config = dict(
    model='contrastive image-text model',
    dataset='rendered scenes of coloured solids on a plain floor',
    train_examples=195000,
    image_size=64,
    crop_scale_min=0.8,
    horizontal_flip=False,
    rotation_deg=5,
    tokenizer='word',
    vocab_size=63,
    loss='softmax',
    embed_dim=256,
    encoder_arch='repvgg',
    encoder_norm='batchnorm',
    encoder_activation='leaky_relu',
    encoder_depths=[4, 8, 4],
    encoder_kernel_size=3,
    encoder_stem='deep',
    encoder_widths=[48, 64, 96],
    text_encoder_causal=True,
    text_encoder_width=256,
    text_encoder_layers=8,
    text_encoder_norm='layernorm',
    text_encoder_norm_position='pre',
    text_encoder_activation='swiglu',
    text_encoder_mlp_ratio=4,
    text_encoder_head_dim=32,
    text_encoder_fused_qkv=True,
    text_encoder_bias='none',
    text_encoder_qk_norm=False,
    text_encoder_parallel_block=False,
    text_encoder_inner_norm=False,
    text_encoder_drop_path=0.1,
    text_encoder_positions='rope',
    init='torch_default',
    residual_init='none',
    optimizer='adamw',
    learning_rate=0.0017,
    beta1=0.9,
    beta2=0.99,
    eps=1e-08,
    max_steps=13300,
    batch_size=512,
    epochs=34.9,
    lr_schedule='linear',
    final_lr_fraction=0,
    warmup_steps=1330,
    weight_decay=0.1,
)
Rows from block 7 of the image encoder of a small contrastive image-text model, named by matrix and row number. Rows with one number belong to one channel. Each number is 128 + 24 x the weight over its row's rms, rounded and kept within 0 to 255. All counts start at 0. Numbers have three digits each.
Before each channel's rows are labels from the 100 images, of 14848, where the channel reaches its highest value: "strongest on" is what is common among them; "patch colour" is the nearest of a few named colours to the mean colour under the peak. Only what is clearly more common there than usual is listed. The data: rendered scenes of coloured solids on a plain floor.
# c3: 3x3 conv (encoder.blocks.7.c3.weight, 64x64x3x3, each kernel summed), inputs 0-63
# c1: pointwise conv (encoder.blocks.7.c1.weight, 64x64x1x1), inputs 0-63

strongest on: orange object
patch colour: orange
c3.20:092149134106099151123118160105111094133154132131143123130128119117096120133112112112139143110094143108103084135143111084118088082090104090079126098104127150136113102095092125097110082117100147
c1.20:113154153110088170127141175126145120144170134127154096153142130147122140155120157125133152083130182125147106123144125102123098089141125108082166114084118165146148121134119165112107106151106143

strongest on: yellow object; its colour: yellow
patch colour: yellow
c3.9:126145143113144087117125140130127143118149144147137122110149111112144133130024100112131116129125118127139102119115084121125119120151120134132083106106068135122129143151128079122088113089092143
c1.9:129148172137169138150165176100160149104137140126136155110169126150189153140113144145122148113150141149137137110140124141141157118149128119150095146120089146129176137125153088144083109114137166

strongest on: blue object
patch colour: blue
c3.34:126146131135138117115167126142090103134143133152123117101130139140109134087130081101160095151154126094137121104119132123152099102079120133108122131083155062126125074119135122158090107106103157
c1.34:155131114136148145112166104187138113140144134109125091149083113086132139141151133144170137186117114119152141163087156154145149144121131122127147159125126141158108109141089123077150098131111143

strongest on: cone; egg
patch colour: brown
c3.63:091072149148143137120135124085131179062118135106102137106121092137152071107118109151140119136122140127133110092071136111100116136142128108162105145130154117126112115117128148122116090147150121
c1.63:102117116154151125084122124115138142091104135086107115148109115168109147116121125160157145143185125092092129118153117146074124125078152107141096138150155121128108139088140160144131084120148145

strongest on: cone
patch colour: brown
c3.39:085098130121130137129132084098146114113082120156123141130162116094114111115095127140109122110101137103121138149113131110093140135156154153127148114047136155161136152121108161140137088138176155
c1.39:086110140136135106114130083136131128128074125154155155117138131116091106106097131127111101116146110123086142140134081140107185144153159144151085119091136162122152134140133161115142112140162172

strongest on: yellow object; its colour: yellow
patch colour: yellow
c3.40:150124144116087101136117164136147143131154147109128120146189132138139132133092134080099112079117151133154099117114124107136133075143136134126109120133122137130152098117141096175057103126135160
c1.40:170120135113103105128135155151143131141123139099123129145221114165157137147109134091101118092114149095163127123111136099098116091152164137122098131138125127124137104132147092166136099113123151

strongest on: bowl; light from behind the scene; largest object: bowl
patch colour: brown
c3.58:122103125126090113139073120098091107110118138128108100103122151130063108137133088118135095106104143176127110113085140133112109096115098113074140116142141126145087096126134101122136159132102123
c1.58:113113144148119108118081115065086110117116112122112087149107120132055122104115096129117104099083108172117092134102139138109117113089097104116109122134120129144105115126130129105106136098105121

strongest on: red object; its colour: red
patch colour: red
c3.38:092127146111120142122084110150179114141124111111140104117130122116130107128175108135140147147082144112131148157142122191128116123094115094145156131133139149133087121102205118131140129155099099
c1.38:129107141108134156107159106153160075163152131117133100147119140124138105116159132122108162111114162106111126126195116178168153130113133110137149153135109141140116166081172131136157116149130151

strongest on: green object
patch colour: green
c3.17:122119079121119178163144147127104110121147125103162090100168163132133137141094126124128108131147183128159148159107152108104106088138097145114192122122139133140149130131137122104106117161164132
c1.17:134100085124140121150162127127104108155137129095173120140203107135148134127064112089122105128107152105168125122113123113105109075139118138079145117126110137152141142158121116122105142139147115

strongest on: red object; disc; its colour: red
patch colour: red
c3.36:117097113132150133138115180145114096132101156062102167128153159142124133115148131125101133129123161160155097117130123099150125122102143112100152140137148152169157146092137110160132110103141187
c1.36:129068123127166121154137157168132086113099165121085142142118156138146157140181132144149131155152135131170138113145156145155150150147126146123145128107140168170137142126152139149173112132157131

strongest on: teal object
patch colour: green; cyan
c3.61:126130025118147091136125087108129124131132129107129154112113108100101131104120111098100120085101075117133113121123144111128109075148134140143106089144098139122105126135140104110113118122108137
c1.61:133112054143206113149139106130134106117138145131127179104129127131117158121136149145080137083130081115121147124124146114133152085123151123162109103144133121155134152123156126143130137090138124

strongest on: tube; red object; largest object: tube; its colour: red
patch colour: blue; red
c3.10:103085144117150127113122143112122110068093157109102140099135139178085101127112119178104121120142142109126123138114122117088137128101096116141123131093152191133126172144130150141124085110123120
c1.10:158094131134129105133093136141118087098130130137109132105141112169085118109148129174115111117143125106130137155134113133119140153159089119107148123065157169125159159136164141145171141106139079

strongest on: torus; chain link
patch colour: brown
c3.8:127128162168126134175068167124109128128152132123069145149118103144121133149125108132139089175155125124134145145121108105091117124095106137140136112092168130133118133134145147117080148176114099
c1.8:115145112149131106166104107123106132146153128111126133148111065124118111097123045109138074144151115084123125116122097145082112131094117131129090097135131134124100101128131154134118145155102123

strongest on: blue object
patch colour: blue
c3.42:135137124151100076116145167204125143102125158091113112131155153153147121167125158116113137145144157177140148129121144144126150089131141125119156110126125132123178125147144116159123116168168127
c1.42:148134111132104013121156115136111143148125096089162103155072142116129125139135138120114130157139093159156114151104111099131125111138118127110136104120142124105116104117140133110154104132132121

strongest on: torus
patch colour: brown
c3.31:102093177082141140103103107127097121129069105115150121103131115141128080165116136117133099144146149162124087104131098136122092116111118100137126111073154122180127114130138133106132149132103124
c1.31:134082127082140134084134115123115094135131124084153114169111100128123124122106092117135126134095128147143099074179081124151102136105129139106126137098137139149114159100112112122114127131065108

strongest on: red object; cylinder; its colour: red
patch colour: red
c3.47:113129100142163138135145157142148103128101142099153155141149130127136121160146147168102118150158149129115152149147134110104141139113101111157165148104159130131166135140123144091136066133202163
c1.47:119122093142164141156159131126135106135136131114147149130179143132152125165144138145118108136140165129133161163152156118098133136127117142148188121115131139125163136141123148119104058178188129

strongest on: purple object; its colour: purple
patch colour: purple; brown
c3.46:137103126124131004130103120111110141129102140127137129138115116148111115111098106118106116135128092101088126102137094134114136158102109124129097086177144129105113141136139127121143118123131138
c1.46:137116126122126000114122140103125142148092138106157119111139116142110134111094101127120119138121099108098107137133117132139140154109122116106082084136139121087117119118127116103129120127129126

strongest on: purple object; red object
patch colour: brown; purple
c3.27:109145118093112132134143142138081119140151149105155133090160133126146137131128146071073108130122109152149104153154123074134092117142141142102143139097112107152149160125120099094083083123115117
c1.27:120097118125107119137160148132143144143114123128117106079131067139125129128143117126148062164111082180148163128112136094139118163160131146174116155127129122144157149155113098108149129116154111

strongest on: chain link
patch colour: black; brown
c3.50:097113122093135149160123158143151148107112181123114138083144162125129124138123127119096134120088127096136140145133170115117137126119121150113174113128076148179176166142153107149091111153133115
c1.50:124116128126117128154145099102169153110101135112101133061133157139131138116104107131111123118088119094093142125134148104142152143121153170141095162108092134169181146172139121161122151122119098

strongest on: yellow object; egg; its colour: yellow
patch colour: yellow
c3.19:119122100096111124118105118141104107139132103087140072126088149123147117098117085134156133127095119105111153149141131161079066129115127133079123160128109106128133175111133137124119145135095089
c1.19:141135151131152130124136153082112140154160156111145100151117115128111154112155115149095158140097098161118111125181113134075067116138125143144088150100135125141106131099140137111141135105094080

strongest on: orange object; cylinder
patch colour: brown
c3.21:184120130095128140157126071106093123101073127125147161074130124150150088119151117129083117143167117155119113134140171129112103127141142121123115130119145128089129133154089098112108133141120105
c1.21:138159124104144142161121099097133139110059122122124146123132132169119110111162083144089148117177136129097141138095158125115126130119127145133102139163129086102074089122148123117134140104085127

strongest on: teal object
patch colour: green
c3.44:155113105134121149126143145109107122097154154138109061092122129120135155167104124116143126112097122156115104097135112091148086132110091116125134126100093121160148109132075096100088141149148096
c1.44:169065087076174098126113123144129137141126116114114092150134101134138138107150081106136126139151104082139114114139125145097115128108110155126105120133124109128112078117133096094153130139080131

strongest on: black object
patch colour: black
c3.45:129095114089117112124127107098103112108083092151132101112130064125119091102130105103130123127126108093130115100093114127118088135130120153100134122120062135111093082117135121153126144147089143
c1.45:130066146113131133155155117156139176130100093129113135145177096143156152132152157142108166146165150107128141110153161157094155159121159177130150134124131120129138117121156139159146133163137146

strongest on: white object; its colour: white; count: five
patch colour: white
c3.14:123143147156144146130089135109107137127156111154142158150127098122076144116052114111114106121114117168105087103148080108139132163134080100139101130125142125149129141150125104103107124094133153
c1.14:110125138129155130147100131115122133103114103159131154129117082126109158111060077108135092120121101158121114111150080128138119161110124118138064129097156126120120120150150087107096105103119137

strongest on: spring; torus; cube frame
patch colour: brown
c3.53:097123129116126119112090133120104064110097159142127133127127141164111027139141092117112121131129159134152134128117132103141132134094137120153102150160132140097103154133131114106138108140084112
c1.53:120114105118110114133088126106102100102126119128106139110091127128141044116130064122099059121140158089129146112124135117123105113115107104131108153172127127096135137127140124106137143116130095

strongest on: light from behind the camera; red object; cone; egg
patch colour: brown
c3.7:132142117132133136107097186137116172087082165137071137137108133170132127141137118150125123114125119131114124137101135109121167115080147123127124063120127130113095094132129111163091116126114087
c1.7:100150110106103113114141113095088171117109153141090125121093150125104090107127125121099125119094099148075111140133116081135142098120154140137049137135129136134114112129118120140113092114085127

strongest on: blue object; teal object; cube frame
patch colour: blue; green
c3.59:138121075109145072127125106115125135131126124082133150108036108124109115135176128127093120139134082129141111152096122116153128146140130134094134142136158139112134164115164098110156124122131133
c1.59:129154102124154088111129109085120135131115124101130169113060112119121128136161126136130110128104095104100101153114090085139128122099150124098118138127175173121139180120148106115083108118123132

strongest on: cog
patch colour: brown
c3.15:169137083136092136100106092079110120115110144105094125137127144118106123161099121126115113132131121148135128063131135113124130138139117084117124122161077072117116131171125099118112150107085128
c1.15:151100131128130155116108111088123148112082137129102109107157126132109116142107148144121125136165121143139133050110147134100132116152152100150084154141083083157145119181127135152127161106114120

strongest on: orange object; its colour: orange
patch colour: brown
c3.48:142126174094122150120123160103139108118159107099148153103162163150131149124101157082141098098138161109101107082115111124117111111107148137065142123128131175151141111115151137155098129113109142
c1.48:134137150112096115145095134098143138119112106108161146109134140146132129136126113048148114122124147090109108108110126123110110113090106152079102079147123164114119111125167139138073130103095148

strongest on: teal object; blue object; sphere
patch colour: blue; green
c3.41:121142146150150120136149157104106143125110114151096135154055098146115137130134092107137148101120104133117056078125119093096101129102083141095129111106118101136118125129131158123114101104113132
c1.41:129164144121182093150147129145124124121139119150117142129057091155150145143186101118133135129138085137151114107127101128089132170108122165094122132134155109117118153152141157089158123146131122

strongest on: teal object; spring; bumpy ball
patch colour: green
c3.4:140081128127141140167148114128115146116146133151074124057124085117100114113148111171105124152132070137151145096122102139114117171160104158158135134131134104124108148149125137121154134112139100
c1.4:119123140141136150157122142100145143127128111171105143067117083134134086116108096158149056118151130124116156093095114133107103150138091115122097137142103146120125115149144146128110148077116109

strongest on: spring; red object; largest object: spring
patch colour: brown
c3.28:145107104128115158107111110149147120145112135127087121153151105156091134106142077134187106129089132085137150095163124152150108166124153147123103158102132151127121112120168169129147161140155141
c1.28:138121113133113115088120080125115129120124122128126091090083113128083111097141102084166110136117111103150118124144119138162095148156156127132104120096116148089067091147141112094143141138092123

strongest on: red object; count: five; capsule
patch colour: brown
c3.60:124173153136113156144135127126161157130129134129119173157127140146114171143105185141117083094176119142115119100156098104153132167126095123137150090096131145148145141161152143146159143096126139
c1.60:136125134101082112113116086086121135121108156134131093121107141142060150134106110118096079089129110118137099123139090122157122125135125117103129105106089130117093150133135101159132154095081147

strongest on: red object; torus; chain link; cube frame
patch colour: brown
c3.49:136159127064123135147098123143164077102159142117139113104143152113117138104148128109123111174160136112154099137165152143174118111120125152180125115149146121107148140132122103102120089151096101
c1.49:162101142125163151165135114100112102106165134084093127127157125131166157112178153128127137159150130133117138145155179100121134116085144141176155145161146086111136117132119145117139090147141125

strongest on: orange object; its colour: orange
patch colour: brown; orange
c3.2:143109164121124161166155163165119150129131137143109106129171120124150115141132146152127141155152154129200148114119165168116152173179156156138176138108111120148134119132123138105163128121139135
c1.2:167096164147112164140117159163132148151101121115113099132143105151136108120104127144151099132141135130159132072100131187130146183146146152126157123123097136126162120128098114100171138097143143

strongest on: red object
patch colour: brown; red
c3.51:132082131135151109111178101081122159130116131132101117114133100097127104076120109115118094124139116125178112080090112100117133158151115130170140123108122057114113128128137125142130110128125096
c1.51:099057150174111171123129119096126135159090138100124120135143150134142166105121155147090110112179127100151131128094138128113167120135154103133129120106135130113141112119167146152087110112155147

strongest on: purple object; its colour: purple
patch colour: purple
c3.30:137146154145113137117122116131122146117158139129138108121041089114114149116119098127129115157119064162134103117096124125124124142141057105115120139100120132122123143133140083102131106083101134
c1.30:139080160173132142121117144114167142103114140125096118143075078145114136121131110195104135104119081160109142129088137152130146150149100128133107159116103147133130148124135117106140100084124134

strongest on: orange object; bumpy ball; its colour: orange; largest object: bumpy ball
patch colour: orange; red
c3.62:119113150126123148125145139087156070097098120109129128113129073138137105116130100133149103105108157134112110133102136109112105115139093101194089114143099099120137128139111126072122079131149122
c1.62:133102151126123164121149170092167097140123098138116135156143140148176124121126098105144088093143183135106119086132125144129146124153105102133105135128123103121193162151140155130161115125159114

strongest on: red object; egg; its colour: red
patch colour: red; brown
c3.29:129121132118137133140085101104118134138058124143160121157132092114167094131116114152133128146090124076144163116104137143136173123102110132123132110112096067133137077134154131136127163142119112
c1.29:105127123116128136137088125109173122143070071137149133155141113113133113117096126146129120122146110076125150123106126178081139099074116148123112085114095125110154110114160135155126148108110120